config = dict(
    train_examples=195000,
    image_size=32,
    text_encoder_parallel_block=False,
    activation='mish',
    weight_standardization=False,
    upsampling='transposed_conv',
    optimizer='adamw',
    steps=23300,
    batch_size=128,
    epochs=15.3,
)
Rows from block 2 of the denoiser, named by matrix and row number. Rows with one number belong to one channel. Each number is 128 + 32 x the weight over its row's rms, rounded and kept within 0 to 255. All counts start at 0. Numbers have three digits each. After the name is the row's rms in percent of the matrix's.
# convs0: first 3x3 conv (model.enc.2.0.convs.0.weight, 96x96x3x3), inputs 6-11, a 3x3 kernel for each
# convs1: second 3x3 conv (model.enc.2.0.convs.1.weight, 96x96x3x3, transposed), outputs 6-11, a 3x3 kernel for each
convs0.0 101:079095114165202154150183179135141160117091085100114067153112159064141129144146137129087148139086158130111144111144136161173154096160146125123141133090141131111096
convs1.0 103:106104078194128171149138149172149144149181133143211147121129140207163107104113107069072107097059137083080132122107108139056125101125159116118128099130127140111109
convs0.1 103:132096103177138151147139128166176136146183190157151161155095122147146144133111156135088115153145146113100126169166171090188167136151167138127121129149131113140139
convs1.1 098:125126173146187192094140124069097116115057069102107115111115105062090112117106094138152120136153145137162161151151122116090111141132100125126137159155151145137136
convs0.2 101:129178133113112147143145105132134150107073149114124123122142099123142131151156083145116091110122102160150121117117118123129081096096138144159117127142144136130142
convs1.2 105:117105041112171186103092102122123125103074067088109135105106109105030145163089062121108101117149118103109125116165181145190161115080102090115111102127109131102092
convs0.3 104:129114108145125112081142140104081066105100132112116124137078019081128060145130101110116104102081075152122081125096121157122093056129126106088073110088054136101118
convs1.3 098:105136167162054122128028093142136124130142165158092164141165134213105134223143111148141134115161108116158106141130109097111130065106110175163117133157174168170131
convs0.4 097:167172077090160105096121089124127098099095115138103115149123076184093132113157178141133157139168129148141140101125123134131166145166210159114089133171121139110163
convs1.4 111:106140169174204109135189120182180128153165103055092165113138103144061125134114095132099155102112122159092097103096099094101130071083103118071137133119129111154132
convs0.5 101:182151163158142115203185170150164154149179181149148145108146099185176166137150109158170152154181181149184188164154155158109136158161149054045031019003000023000030
convs1.5 090:116084097129107118131103112129152163104110128111111130151138139130115150182165149088110098111178110088104073142120148112132141128136137133163126161226149125123096
convs0.6 096:101085127094143190073101122093127131111112103080115120117144081111151054148183144121126162147123185100141085087136188132141145029104141109114131081109187148170142
convs1.6 106:165209164176133167123136160127131139094159140097156198119144105147142137167117161130123106131144111149138125133104106078087154073132098103107162129191150155119114
convs0.7 103:127148134172148150149137097075103077142145114109131068111081150094146135125163133112117150101145105187120133100171146184181151119143135137149142144150132137160122
convs1.7 101:160132114163177084138149141153153168147126139195170134155138155136135101091169152132164069133116075147102043084119085068099166117124110092149112082134131134113094
convs0.8 103:149145093157163138113179105100127120091139184137105118149125131113150148153155158156099108111080092134084094126157125136212158113154109128109104114111109149106106
convs1.8 097:155122127097098139130165193132143155134150163196172152155134128194075134171127133137115099148153103123163149132118144124116066161117084144142165148146162140147141
convs0.9 108:114149107175202154127157126141138118151115106112065121138110105133112161106117133137048188163071149117142133132079132173159155106148122151087111146062145128075174
convs1.9 114:151138112138108152177115183124140112142070132101152139138202117081241072107122123150118115149156107188171156130138133115115127117146095135150137148102140146151117
convs0.10 102:156192194136153079150129114103117141122160115108090131101150147056128120136178129160118113113126146111149147120151137147113169149086082155089125119129156081148175
convs1.10 096:109077135115130118110118122175154194158185190148109166116158105149151131070135151118122160154078214123153107063105151134093090152123093137116190140088148173181116
convs0.11 100:048065112146114123128144186092152138126156068101128089097102155198142126161115102146164118142121147151133116173143114113124118124178075132152146137162188117120100
convs1.11 105:114134064176100103190183109156145086151178128091144161178120069188163093130140152157205121147116122111102142107095130109149123144124070121136128107104092140128128
convs0.12 101:174129140175161103145174188160158139136167215159142147188111127138041206148120092125106109168096162152140125164091062107198127184099165126117140126105107099135130
convs1.12 100:132088130130125140147145128058193109069057117058136097124093148117159096110119126116116126124087156117108107098138142115171138103110101154165133126107144125149112
convs0.13 104:155169123132186147126168166101153143119170159098084122095060143089144147110119124136164132108136102137154128192175149152173136174197189139152139113157128104174135
convs1.13 103:055061104092115173167101147104172132089092119072104104161148124160137158110128131143086108179106183185166166131126139122118111152125160104109129120096100123124129
convs0.14 100:098083093132143108102104106167235171089155170094046110136162193124132190140105148151130143157198173167110148128126070140144138098135135151116083133179136107120132
convs1.14 096:120169150103085110115159118099165149075086142103078082133096088084174115064142124117106107114100100100104078097117109108089086103100101091119114094093091093104101
convs0.15 095:109196195195147109176190166098120115132103071122119122143156145139118115119099063119168173125061112111088078129132140139102104108106058076216166088050149138051000
convs1.15 094:110066085156123108153192173141100149135128091156137140221184139153184131149059145177184205190110154115143163144159174146168186051109118158178153136112150150148096
convs0.16 111:201151186111165150132161158115153100096133102131121110146101106130146124108105128140148095170176049141172122134152099125150110123121168119121090119162099125122096
convs1.16 101:145128134147119131125143079145119173135150172102160139142133152129111119121160148097137104170171090188180137132157107168153144180150133146147133120098118143155128
convs0.17 099:144147144115196165174129183129118173139120139133165121176154140148148101144147137126117169096101127144066135145179133160148107121143117141134125113124136145084129
convs1.17 103:165100123158116087138098204121144118128126095044136082102142115126115124098157122127134182111177124129079110150147134134125154112136087128128127124133151105099071
convs0.18 093:154195156141202151084151089122185180149167189127139135100136140125107142081165043135143130157138112132130110145099088111107098093074063099111130084125085018011007
convs1.18 094:124140140144159136174090114121190129159145149124112137134155148130190168138176145172136131083137137118097123152178161220142140208201184145116138029059094114123131
convs0.19 106:134131125148185117165152156130047096157176070127141125140103152163174140148159105144091165157082098136139093115110135166173148117129145134115165153110123134145114
convs1.19 096:090148096144184145114058195127147169090193144085144126138130109197131195195114148110151086123078080145156144133129083172161104126174117110108136093084111137098130
convs0.20 101:078088120129153152152146141136110117109164055156134110180103149173085107114121094172126144125140098150147128061069049114144095101136096136085092114095080116152112
convs1.20 102:156085148108122122136166152217156112104174113112148099171107121186103133164119127089099151083100128171167143142135107143072093110179104115177136134151134145129109
convs0.21 093:158168163158108094129103131148198186164162188113168161148194152118125197077132138149130149121142121114147125141148206153171198148146162122120122108079088147162127
convs1.21 105:144123167178136138153162093126105143119095117100047079124120137136119117121128068144168147148155197168136118144101086102117151121117135139135168129122146106143139
convs0.22 104:123172093131160148134139115121159147155194139142182085164138118123102119092115060142099125131151134129075129092131108161148099137096052130125113126133123103044050
convs1.22 099:151078147152134159145110112135183185142138156144122069190151189167126074103159120118085109144140069169123078156207135145175150137122129105141146082111124146149144
convs0.23 102:137142146113166176128133111136109154117047102134165139151103170121125114087139168122123128069134107133069084140096134118109153164136088134127141124139138134062077
convs1.23 104:162115183156140128110083119178081126110126080130161069051119147114144108123084174127220138126175124151087107121110123142090146136134162161146125144129124149114139
convs0.24 108:121119159096121128107131120160152129117143125117141122150161167145111159165065135143120149135144119106082073136148139148166163151108147115100118124125127120129127
convs1.24 087:137121141129094160129114139147095172128071112122133113135143114084106115132133105130148120134115105082106116139153146131133164110154129115127105118104130145144127
convs0.25 079:121150106148201161123165096142155127117126133169144129134119098124117066103145106132137148107134107096095103171172149151168111139113084127149130137167149101143109
convs1.25 089:122108105094079114085070098174115094108124181184111174133144133140176129120108140152151134118188180137169165094130097083082086093113091116144129115086130116129112
convs0.26 088:105179125147197179124170138103161119113171111151167146132118126085142116127115122095123106123076093112100110172200101164181131132200151093141110072143112122127135
convs1.26 095:133128127139156076124125120130120093132154140123145112101126094132128170156121185135129150147104169133054151093111106089116102119119068134111107171161149120125132
convs0.27 087:191203158115176142139131126146146182137127084118166141138183139122168110143083075128118142104126095139103061160184135120168155165146164136166160138138138103087132
convs1.27 088:097140130102087135125125106096125123095117149098054111173183086142121105160132080197145111178182148119099075114130120126107094111098113117138148171114148145122132
convs0.28 097:182109106137110141138108141135126062091088106161137140147114127124128116170130183153131158109074140117120135168143122103135120179141129143114132129113088121102166
convs1.28 083:140111155137155132136170122152150117111158130115137111096124133169070159076114112133133167122136117199143179089157096076118108137075102132089116162104144123105101
convs0.29 103:090146149128090129120142143098109110069141121122155096143096144137118127122107107130160148155115133149113118122142099140174113106103094112145129121115123104095080
convs1.29 090:116106165113099160107108153203216121181166136111152112153128127120178111129082125145106133075049119100153141142161171173148104063090095119122119073085103099090105
convs0.30 092:144150135120186165148128137157153134144162126141135140156137110169171138195128169167115098136124131117140096134120127166160125146125143126120122140114129145136121
convs1.30 092:160120112121119119149125090125106133112110090077048135106109103154162147110081091150149122101096114143150135086118124098099072135175118162115126133104137142144108
convs0.31 103:194129105138062120128106142121108156127120139104144127148112159081199069139128108124089151137123140170200100190096131127123088166120119118113096129101117111111106
convs1.31 085:139176188098109108113119126160120139097087138151130116162106103119068146148120184121109096125182122178174162135128111129180129125221120172130134125143138179161152
convs0.32 101:111127141114158137111109154135129176164164123109119114144119116105081072140133151115127120096108134120163153127134154148186118103149145082128130093050044131172159
convs1.32 106:125055166142153149205190133084090091089123176152126132145138143165170159110140096157135087107168093151178127151123189120128220137175181164157129116178108135134136
convs0.33 094:114096100123132120114102192129093070114128126082119107124159120123122127150091101118084097148082105121084077187130059103126108148143154134059127160089140145106120
convs1.33 084:122112138155157122149138151104141100133172106104157080133165124105161214130070120200123142172151150130105180144107094129118084106115164136100132110102114131098125
convs0.34 099:125095104133154100066146158132097181137084171112147112119148130166114087108130099146168078132153129135084135108176134151106076173083169140145091153075123130050145
convs1.34 099:111142162139205116218206129093148135147097121126116138159157103158128136128113163129107173107105158104078158122186158147154137197127078176156130175074130131103155
convs0.35 084:116128170069199185099179208098106087089133103104143138145094110134111112099175165114103085061074117100179158126130111144112153145143186030045117021067176088214254
convs1.35 095:102136172094148114125103111136143145091123184144172138103074113118132127081177120106062107112168176121167131087134118141105115147157142081078086136162167131148108
convs0.36 094:147171156130113162174142123104135154104127121120221175126145119098137181133120196216096155149137099145118071147162181104190141150203111148145124105112113097104100
convs1.36 095:133167166139133173131095148097148100166129151102115152129159151119173083125115156137135149174143199139166037161128121145116156114094090130171176149111148141147173
convs0.37 100:160155084151175128127178117115148064120144158128150108153095096126093191141165149159134141135145118159151126129142147126176176151171134139117121143180147161206092
convs1.37 099:144128127170153168099113065126137081092179120136095216090101174126151188154174059099180126124180171136130078117155114140126088126161165131115123125127119153129115
convs0.38 097:148178178158152134189153144179161181135164160125090145194221207157186192173118150150139187157153141168155173122139159145169133172142172147140164145121137155141158
convs1.38 099:100135134152112121131100170155170146133077144061083069099116133139117063105091100145123085136132132101106139128064080115084078063054099129147131132136136128119141
convs0.39 106:155217169100118164127151119112104166130133134115131136092126147172135160156094190121110129188107144148131088142166128096135127126189109140126137111109140101088114
convs1.39 114:149106082110159156104144127154087079150106014126141128141137089104088029135115086136135098137158167160142127136140081135170128133130088125137123134127146113115105
convs0.40 090:101148101126129147118145086146116178136132115136091112095138106098112128108165117114097056127122093140131107082061069157153148094084121133118089154102126109117095
convs1.40 093:162054133107128181083108145110135138133150084102128088094095156112168130102111111143193141165115138106143134114196135159232136167169103131147133140125134126089141
convs0.41 109:050112177142151192153162207071100161079019131128114087135131157067096186100087152133174154124109127103141117097140179117132152091168130150149159126115176104073129
convs1.41 101:106177124163125049176194057128170152144178153163149174099112086083123120149190120098116143104143085130118081105105086107125079114115081118167183093108112117125115
convs0.42 102:177193085156151089127132083124073163144121123170148152130154105069117149093143154106131196113178158136141141113108144185136132188198158147163165121135191143127146
convs1.42 099:178162126137088158134041150152118049114120098072147144141118143114091079151133126074126091105146128106142128193135158140151163018107120122118145123154149167131109
convs0.43 098:133099141166114176123105063144078111135093153125105122138075046107025109083168187091105123071169072121106109160067061142138102187115075138147146126110137140117088
convs1.43 097:137130142151120145150124192122149150113105130091124134113125182156159102107169126150169165159138159168132114184122096122167084123105109153113133155150115117122140
convs0.44 105:109153101109115173073175086081137154061072183085053106088115083087142153071098150134105117119162146145092132111160137119170122116153143131124124113111136130115145
convs1.44 112:150155173120048167143042091148175136087178145067064108123098144122109126100144119098084096129083132114130105135099081171152095131158115096124122091134162120145136
convs0.45 104:129137122089092111117113094119065118155106153094107099156132089160044126066092145148093126170081159124146132158165111158165087112116084142105112124049135157110114
convs1.45 101:155191161143090181148102163162125153163138109168147126127149113155097204144095125146146108134103134150150153139098122098102106098094163176144161171167144121146119
convs0.46 106:099177113172162154152123136115135128078150105124099092137112122093067114090165134128096146124104113131125117116139136125206111130170102115132122115112143104190159
convs1.46 103:152067163150139150146124123175179111164120131111170160136134160123184098198132121131126141165113170169141103066089116118094169178111101115141132130164160132124139
convs0.47 097:131150118079135189091119149149158089100107115120128125192127148136120093142100154176141118196135131096103154168141121137154176075097177161168148124144153061101189
convs1.47 094:138162131114135144080137151126138139113135145115146128084154081150071158110152152044210150117146094128066051093159114086120147075094060122178177127143125133100107
convs0.48 101:104153066152195106110141148113125082128120111092064096128146120108138123056112156107123121131160101059047093134151111099157124059100054104147138136168128081078161
convs1.48 106:106097091107109155122116097165188138123161131087128137137158186155095176117164056126134116111141072150158115127150137138148148100135125106145115137117089117143118
convs0.49 106:085131163134152163118159184114068125194075156155136160127098122081074160093153149131135142098157136115181128107139168104129194145140143126123142062115208117160150
convs1.49 103:131140120108117162066108196096143086116126121112168115191132161125115144114123129109098171141093183150082135097131136117159150091133120123113127116175146141129148
convs0.50 093:178131160165164153121166187158103077143107094112092125131146121183095075146122098156116057191130093123060092153184089122221118106187148169185070254211013156140056
convs1.50 099:175120110176162075149145094106127147111169098131123119154161181145167060088109094177161111193181083152172107138120130126114135103119141166089105150117086118122110
convs0.51 103:138079086167124111227157142140133132133125112125101139140171165118099125105074121154121138145129135145112101144115110123107130153213181130137136138115106125111084
convs1.51 091:126166161166112086153139102145163184096119138108133133175144119141093098133117083095083052145163080167107076081054067107119142119119150154131130117180139158137137
convs0.52 098:115151136138124183112124166130122096125117086154142146132117105137105122133146153097092122157138123154130142114111099147117094150125131122088058153098084158140116
convs1.52 100:137113147135151143120165125130112109158124124126155151107137090103102113128086114059070090080147174093072132108071055155112075149164129129135124153161179128120170
convs0.53 103:159163139102153125151110199114153162123058106166171123180163152130172138161169114126158110152109094131153147111093125112118101124110113172200166106128138110082069
convs1.53 109:143127123140136169107076056123139155150116150134124143100136132142052125131061090143124120128117197111200125126105152133172193148133077151125109108116161122092093
convs0.54 101:117147146150117187112189190104108095135130108201161164149136117137158103213161120151124129122121139161155100115096125129175105118158129122126128113140139176182131
convs1.54 100:160119161143135150123093090086096160178116095125065147141128181139144120102144084127129092104109135117167111107122150119135185149162117113087088115105142109136120
convs0.55 098:128167157151161149127146136126122135156063068101078084111129113160119160119150153166105138184149180191122172181148171105046115139125094132147137141138139160128163
convs1.55 100:154138102102086132158128145117130119119121107104095119170149135188127167185139144194141123134069065171165199133178132092102083069094093106079092124108114101118073
convs0.56 100:115104089224124071153168124129129140116125117097159126100091035094116136123158135125145121191141157177213042143175167144195134111173128123148124182140156188202100
convs1.56 102:126146068142136102137113076137122120089156140143119152063108115113171155134175161123110087146177046107111164100109103099049114059000084137130129146177129150124140
convs0.57 111:089105128110089120184166156176139177145142129143120124130183172142085157100068130158110147069113094099092106127168134124117137164167121153141153121073065119040076
convs1.57 106:094071141102071079160103167140093153156073132071126125184140186163073084083112082114121141091187113111087106093094082175175152161115108143137161123140121114101145
convs0.58 102:129135103133104143060115189123064118158103089119168102097110074164167153118156151108125121151148121130132128138127099135131141146105129149137104183153159140106156
convs1.58 100:130150085061092132080087169109114156115130140110197141111122185136088139195157125122070121149121090099102086106087111126149112169115080100100104105097075130116110
convs0.59 098:149128152162199158125140168168179131143160112121144131105146147113132149145109133105124107129145083087089120149128109181107086113151138079089059090117065115089052
convs1.59 103:107137138131097139139108109134147163148128160167099132141112136185147098131129088162178155181150128139160124130151103099107099089154107128137146101097126136117102
convs0.60 100:111169142122185181129187131165114114129089045151163096137180146137110075094132123150139101145068092122090095134161124069161136110108108126130147129083114128133125
convs1.60 102:104107146114126126111082108103140091135036084151114136147087119154141104143130104115135120115142159117154078129132148129142167177116152106078108136129085111127095
convs0.61 104:090157119133152115124114103182180147137074125171162169129141151124126088119108147127134139113072102114105137116154122125171144144129174100100085107080083137104143
convs1.61 102:155096105082157121117169196126142090157109110057081094119138137116169120130080086127077127111136108163119162094111134122103124143118099142141125195180153167161123
convs0.62 103:095148159158119166127132136150102072115210127091215168093098115108111110183101179168095123189115132151139137206118091162184112188200109143113110140091107129140121
convs1.62 105:107113089116160086110133154083102143122135099143161076097189099123103188155038120090096064140160071114176146123115102111096159107073096131114109150155099123118113
convs0.63 098:125111125141071141114095074137102117121125138118097107094150096067169135101143117111119139133128182126154165110064130078122104105064120120097121125097104113091107
convs1.63 088:110120121093106089168124118141157150130133098114119115101104104111062144140128141111109161094113131092142134117102112137142122114139151167149130144151141142164154
convs0.64 099:097137105150167139105152146097140106153148071125119110096159157132121072160142171098107105100140081145138134150187079159233142154184154021077095109124083145179154
convs1.64 098:154153146142184126179106101130144128137161186175136110149117161090140075113126188141161129167158146160183166141190069123135080175135130121156162143186184128181176
convs0.65 086:119050088139115114122155121114069151118042151128118109125122162134084103150106149111087117126094101119116117132133071131140059125146118146098061143063000155171160
convs1.65 099:150164139136071176170116135178204118104118149121096113099070081163140112144114108113094130154148060235193163160123126101155154117098106099064110130114117114144095
convs0.66 096:141141109159218145143189208145131129139136055092204119125127108146134117083097106156122121154060073161143080145169147146169069099131152164161152141101125125103115
convs1.66 098:177133128136145123101107140144116126095091121154216142140112127161087071141114056180153171158124103041016108133135130159173146145152092175150149130134133123089118
convs0.67 099:164157121188199163161181159094100139119100138116138081070075161122187116068144147123171120133166120131113134115133130164165132115133063132135129130136109114119134
convs1.67 100:098098121129127157095113182162129150147137101128123088126183090138164093089143104138126109139206141164172190150133128158154208183198196117120131106094094122122119
convs0.68 104:112180137123206176142168150142136113143130083180126172062099139096149159074140137136113123110104115140111161173168134165116155167126103131141156141136161128133153
convs1.68 104:112091121103053102153123109115153063125143128098153105112102179156082180121161143133158135081152131117170126110118054156130128097128107075141147103164121140146110
convs0.69 103:114115074133208153092163111099122139068094140136113154114129174140113139084106115131092115133132147118090126111072076122152087127094091114121112144137121137105133
convs1.69 100:159119134097125068172160142143151161160109157123140178115198113150230142121134092106161135167164064116113140155158155155152158131132096118115135142123155137149118
convs0.70 107:137145181127152178167155101164091101138108128118131099156156109086135083131135174145099152144135163158119147147164133159139141150130097134122112129109128145106091
convs1.70 100:139103161172123115125033159129142161184175108089084131111172117078133180128101161130166195099149173157134111176114104147122145143125116167131115174110137131124105
convs0.71 092:038069083072111117043055006139079112106068090102110066123098096124064152142105105124074075072067046089066030097065062082144109040029041137090123099053115090061083
convs1.71 097:149118155107042066160107094154142129168142138082125128222109124126131120149109111200119167142143102124122063200211191210200176171171165143149139133158125148164122
convs0.72 099:106117138130127133143124155140173141129120083164135135156141084137095099135133124195201156125132112133100173165152140108129162145066118153156143145127093137104123
convs1.72 096:169098141136094108098132144100098097111111125144096132137119122113130113176098161204102141157133207110051118082104086124119021068062081152097147142126114107107114
convs0.73 100:079135126128205149140191136155157151136122106134131081162110151149146114111128136129130067145106075084086045068079104066134099084054120111130109153156102129085054
convs1.73 103:083091148132119104178144168127135095107116109091126115151054162108140157102109084130134140127164117109125105170205150153099161168170136164124127146118072100122103
convs0.74 098:091161140145173143117137119110118147128113145161153145108124203107116117129194149187129121196147208138150219104131103119156108132182123128127132174118139129151183
convs1.74 102:146156138131119100103163090111142147087158157091119070114084167102122179111093126098102133122108106130153142101117112116146126101081056102144120143105126128138143
convs0.75 104:178158168163158123169170139115104105121092096123118111103124167087156173102153145160177132131123154119136144151167141134165149194162181100105113131193173135149149
convs1.75 106:137133173136128115159177169134130161199161187159159185129152138072079172129140198147152161104174152170132158118117159078106091092133127186144166136109146157160159
convs0.76 099:140169186140119156102075123080131132058138127154157160117167140071102156156108149103108113076113139164135152103136153118100129148147147143097160074059144138176150
convs1.76 102:123161141138172119144137143177142141144048131118102094106104132085207137089113111143167138160134149055129132143180135158195073128130093126127120103154159099134143
convs0.77 097:153065035083111102102047137080112123110135096142127086141117168154159170106077140160125127130130120127092113103138164100129133066073158157152161141188167083085164
convs1.77 095:141219150113196128117159163155149117202138115206169154108155126102131140084102112120131113150078123130125092112157107057099084104128109131128132208157120211187133
convs0.78 096:151137110119199166144195135129105126111159136092127111119109104112148137080157141150130106130111116072102119116123121130191117094138137137149114132171178107131131
convs1.78 091:128101144134102141110087098129167162108130147091127075144142111112165141102142126100137103145135059158115062190186136221197145194187131114119151122118124144150136
convs0.79 099:185111067139157111112150151163216206111165169141116144208180112166131134148160196128154145130153168119118155135178140158165141136155192138124124125146191146166150
convs1.79 101:134197207142127161143122150139155111124169081122112087136115031167105076194140125098123115158119168142097090092108098105144117129143131109112106090140128132121129
convs0.80 101:121201125106194123099126116117131188101121136112121115124125140116134149122137152101141130166156129133146144064100106118159062200183138134095110144128139124131153
convs1.80 097:105127117184143147118057071124148094087101129067101074134111096143157062080066099080112154118120114172164151159160158171104146159092088106154147109094115121119120
convs0.81 104:108118123167165136101108109080130097130116130112146111112140076167115136164144080093066106050112067127110078121172116117157177096141058100064094099058098133133121
convs1.81 100:096140103158148196145177174121120122164146184167142123126138121104163150141120116114152072084123100046183195138146189085131113083146132116121135143109104142127129
convs0.82 103:160128115118156135173140130106155166130100103167155157118139119139158108156144132117106101150202120151103120100170152090124110109102142166151140120179158099049064
convs1.82 101:167092153089162133112178117127191138086139132161143092171096153125054085102138121140151157155105096150123132120192131084103155071084076135152177125140136103129146
convs0.83 091:114109099144177092135158116158160144151179160082114102098100130091130126148173111142131120132125118149149087057016107067147095102078154105107109124121107115133118
convs1.83 116:130088117074017042063048092117110133138102084112111096139145121141150137112122065107147078139188064082090123156230192168255255114159149165136149161143142153178164
convs0.84 105:156125115137202121166136188156132138174107147137160130162104111147123107127107104112172137144125095164131077149125137130112173169190139066127156114153130128109104
convs1.84 104:115091097117091142105116061128116162113120129144139105098180170109164082099130155124184095129137112136083184110121148136119150108078123145133110145111151139118174
convs0.85 104:168176140127226199163123151125139176119100134162133086151145142099095090123191106104125100159116090110086124178164087174160110161140157119104095120115078160093124
convs1.85 104:142160162131051101133105109145146138136171173155095151093172116190154189088112154137099105129153169127163121127136128138130099181181111156112126164112135110140129
convs0.86 102:119132149174163114168216131129139158138060191149112133116114145115146120158120104148143099131101107127118113111113151098140198125130190137142130144113092157112143
convs1.86 102:118150128169089110133123165093139148105068141102130143175089136182153134166128150110109096172143125127117086104111083124115063100076087107147107156144150146133136
convs0.87 101:149094108149146170147110158099114093128096091141124095100046142085072086110117138096128087126083047074078076155138140139150139163132127119136083120155073095078105
convs1.87 100:113118133131089134086088148172162145133159117184159177092151171164122171148126123118154136105154143141090120153164141146130171146142179150130135153094124146118120
convs0.88 101:160141102149159140107108108103112122134146153134157157115117107129090099139123151141109159149162142145125145076109124139203097129114099137115131135069129118120123
convs1.88 103:136130147143080105117056127120093139125126144132174180131164139163145059114119077163143123110142120130103107106124105080162161151171143155161147163103137152129145
convs0.89 096:130115170194252137167179200145100132152142129128152151135134125144088148159236139140153112165150151161235158177149157140145156146175214103104060152132097177255188
convs1.89 101:089093082146128122115108095145120135047101146132096149111069130141127163156140114077110086132047015149145122078072103131080086088097085125098111147101104181150158
convs0.90 098:112131190157155141158143151134117105148068095145124123081118092101077133116125105115099149123120139087141116169103146132103174178153135085080113111106106142127138
convs1.90 089:139125161143141156158122116178127174161135174100098138166146132169107147147130116103086156081115063165101149114150173141084104105089080110062118143108134108105098
convs0.91 096:151168073125163052149121112099138035124175082119135116129089060132120096151125116137075106139119090109118112125128131173098064129114080118106122099113068096087095
convs1.91 106:129149121131069105154124126151150150112105156132101131148089096190123100157138138145155113109045093121098175087175132133139099076135143166198126122114107159160123
convs0.92 094:172183165127171144177202153137085079117106136134097117139092099154143139103053117167160147161144154115147151103137104116147125102135113150164143146153125085149131
convs1.92 102:146150146163064116188179115177207167146179198141068137116144111124166123112139150061097099080043064091131093099124145113094123094106114114100116090084099093112097
convs0.93 110:099154144153081124112179092138141116127178116157096118103095175073094130148086116150105117158074117135082133118124130157189129134116126087129134152053124109182116
convs1.93 102:179143100188136162169106133073124172157161145105200151138183139145181211087132112101143107202110144076159088130102129180150111140146124114144124122126100154118135
convs0.94 103:130110115145142112168122096143157153116124182121150193116137114124086123130154086089083093153129138157125117085021101072063105058078130023102092146061117117091076
convs1.94 102:118152062144200122128135151154111142131078074121161132105111153152126149146178171110101145105135195124125136148164144129215216124213164136154144132119163169132107
convs0.95 108:097137131141158139167120114103133097153172160159166167132131140146143150124126097114158145109127134134057122134100093121067113115067135034101119086130132127033131
convs1.95 114:149179143087143190074123182142150088160172100125108073106159104092086125069092050184110109117147103161107117210225190156204229132175198115116133112117096128130097